From a checkpoint of a small image classifier.
Model: moe soft, widths [80, 160, 320].
Rows from block 2 of a small image classifier, named by matrix and row number. Rows with one number belong to one neuron. Each number is 50 + 15 x the weight over its row's rms, rounded and kept within 0 to 99. All counts start at 0.
After each neuron's rows are labels from the 100 images, of 14848, where the neuron reaches its highest value: "lies over" is the class under the peak; "top examples" is what is common among them. Only what is clearly more common there than usual is listed. The data: simulated grey scan slices of phantoms with and without marks.
# fc1: MLP up (model.blocks.2.mlp.fc1.weight, 320x80), inputs 0-79
# fc2: MLP down (model.blocks.2.mlp.fc2.weight, 80x320, transposed), outputs 0-79

fc1.123:44 47 72 40 54 44 65 59 51 32 55 42 22 33 74 73 44 60 56 30 27 67 33 28 35 32 68 52 46 61 39 52 23 62 28 54 72 45 46 34 43 40 54 40 78 45 44 48 42 39 32 62 20 78 44 50 20 63 27 65 51 58 43 54 54 69 34 60 34 58 67 48 58 44 66 55 33 44 90 49
fc2.123:81 67 61 53 59 48 66 77 50 63 68 49 48 16 50 50 66 39 58 50 37 30 50 42 41 38 34 54 57 39 61 66 56 57 47 26 58 60 37 31 56 80 53 38 83 45 25 35 48 63 66 56 76 49 16 41 27 46 55 35 46 58 45 29 66 69 33 43 49 53 46 53 22 23 63 52 53 63 72 68
lies over: lung or cavity
top examples: chest

fc1.248:56 60 54 76 23 73 40 50 50 53 31 52 45 39 72 70 76 64 40 54 71 34 82 38 74 59 36 56 36 52 61 36 39 45 76 40 50 38 50 69 67 43 48 44 46 23 74 55 44 52 35 37 62 46 66 60 63 70 55 61 60 68 52 65 86 51 56 35 61 56 40 45 78 31 24 49 45 50 49 17
fc2.248:51 51 58 34 50 33 58 70 65 50 36 51 43 44 31 41 27 69 32 56 54 39 09 34 61 43 64 77 65 33 34 79 66 37 27 38 33 22 69 60 59 57 59 47 42 54 38 69 26 44 45 64 68 66 33 57 62 36 50 59 57 30 60 80 57 79 42 59 51 36 64 45 31 39 58 54 55 25 34 53
lies over: bone; soft tissue
top examples: head

fc1.3:56 64 14 51 62 60 53 26 42 21 43 80 53 22 47 36 60 47 43 69 39 43 43 50 57 58 79 39 53 39 65 58 88 46 65 67 32 43 58 75 21 41 64 65 55 65 27 52 36 36 66 55 65 58 30 58 34 50 58 35 53 69 60 61 43 25 50 43 59 68 39 23 43 52 62 51 59 39 32 41
fc2.3:43 66 47 69 38 54 69 37 52 37 33 52 18 58 34 88 61 66 42 39 39 37 49 45 66 74 48 42 92 52 40 49 61 43 55 53 38 35 30 54 51 47 33 58 52 50 53 61 60 14 56 22 58 56 78 33 34 68 52 34 50 65 63 54 44 51 60 43 87 39 62 56 35 40 45 53 17 63 60 41
lies over: bone; soft tissue
top examples: low contrast; head

fc1.301:65 49 79 39 54 39 61 43 58 29 68 35 89 32 46 51 65 78 60 31 46 60 67 45 66 38 42 59 50 32 29 60 81 53 63 38 58 74 45 45 60 70 47 73 50 71 46 39 69 61 29 55 44 68 37 72 45 39 40 52 67 79 37 56 59 43 64 65 44 54 44 58 38 26 15 47 37 61 62 64
fc2.301:55 63 60 55 39 37 49 31 60 49 44 49 52 38 52 57 77 78 26 40 39 13 50 59 48 53 75 43 57 64 62 53 62 69 35 41 29 67 55 51 67 71 48 51 63 54 32 33 46 50 42 50 35 48 16 71 42 30 30 87 42 73 52 41 56 44 47 43 26 65 29 46 55 62 43 73 17 61 73 46
lies over: bone
top examples: chest

fc1.177:56 44 44 50 34 18 72 76 51 59 53 15 46 54 50 28 69 48 67 31 28 53 44 37 41 51 49 46 60 35 55 46 59 53 36 51 34 55 63 57 16 52 56 48 50 36 38 41 52 78 35 53 36 62 38 69 87 30 81 53 59 40 32 53 56 55 31 49 73 46 58 64 53 37 61 14 48 44 51 18
fc2.177:74 32 59 73 35 66 59 69 43 27 71 35 50 65 58 57 37 36 56 68 57 53 65 47 61 57 43 37 19 70 58 61 70 77 38 51 43 50 53 66 39 52 56 51 48 71 38 27 37 62 20 60 85 57 35 58 53 31 47 28 40 40 70 27 51 46 44 59 49 49 39 42 38 60 49 14 69 29 43 26
lies over: bone
top examples: belly

fc1.34:65 51 39 64 46 56 70 61 65 47 62 53 68 51 78 38 56 31 61 61 88 33 44 62 38 58 55 60 47 44 49 42 71 74 55 38 22 47 67 74 82 64 72 53 43 52 46 57 52 55 83 45 60 50 42 59 39 47 60 46 11 53 69 68 48 37 49 37 57 53 48 67 56 15 42 41 70 28 27 38
fc2.34:56 28 27 50 52 20 54 74 85 32 48 45 64 47 33 41 53 37 58 46 91 49 49 51 21 31 50 24 52 50 50 62 47 51 76 40 05 59 51 79 57 60 69 56 56 58 49 38 33 61 49 34 43 39 51 46 52 52 80 51 59 42 72 57 51 65 43 54 67 61 64 44 57 31 39 49 64 25 45 62
lies over: lung or cavity
top examples: chest

fc1.210:57 48 55 64 31 55 56 29 54 45 32 61 86 55 49 40 38 84 53 45 41 37 60 26 60 28 45 52 32 64 32 45 55 25 72 35 68 61 68 54 47 40 52 55 25 66 52 53 60 62 55 37 39 38 42 66 54 75 19 48 66 45 38 48 55 40 69 46 21 30 12 76 40 28 47 55 31 60 36 49
fc2.210:50 53 45 32 44 53 47 27 40 48 38 79 59 63 29 38 51 59 56 54 56 59 73 51 20 38 44 38 34 48 68 48 40 45 62 37 58 85 45 75 15 34 57 65 39 35 53 69 41 20 41 46 70 61 42 09 59 71 49 61 29 35 30 66 47 62 63 71 58 49 67 51 42 50 59 43 62 51 81 53
lies over: lung or cavity
top examples: head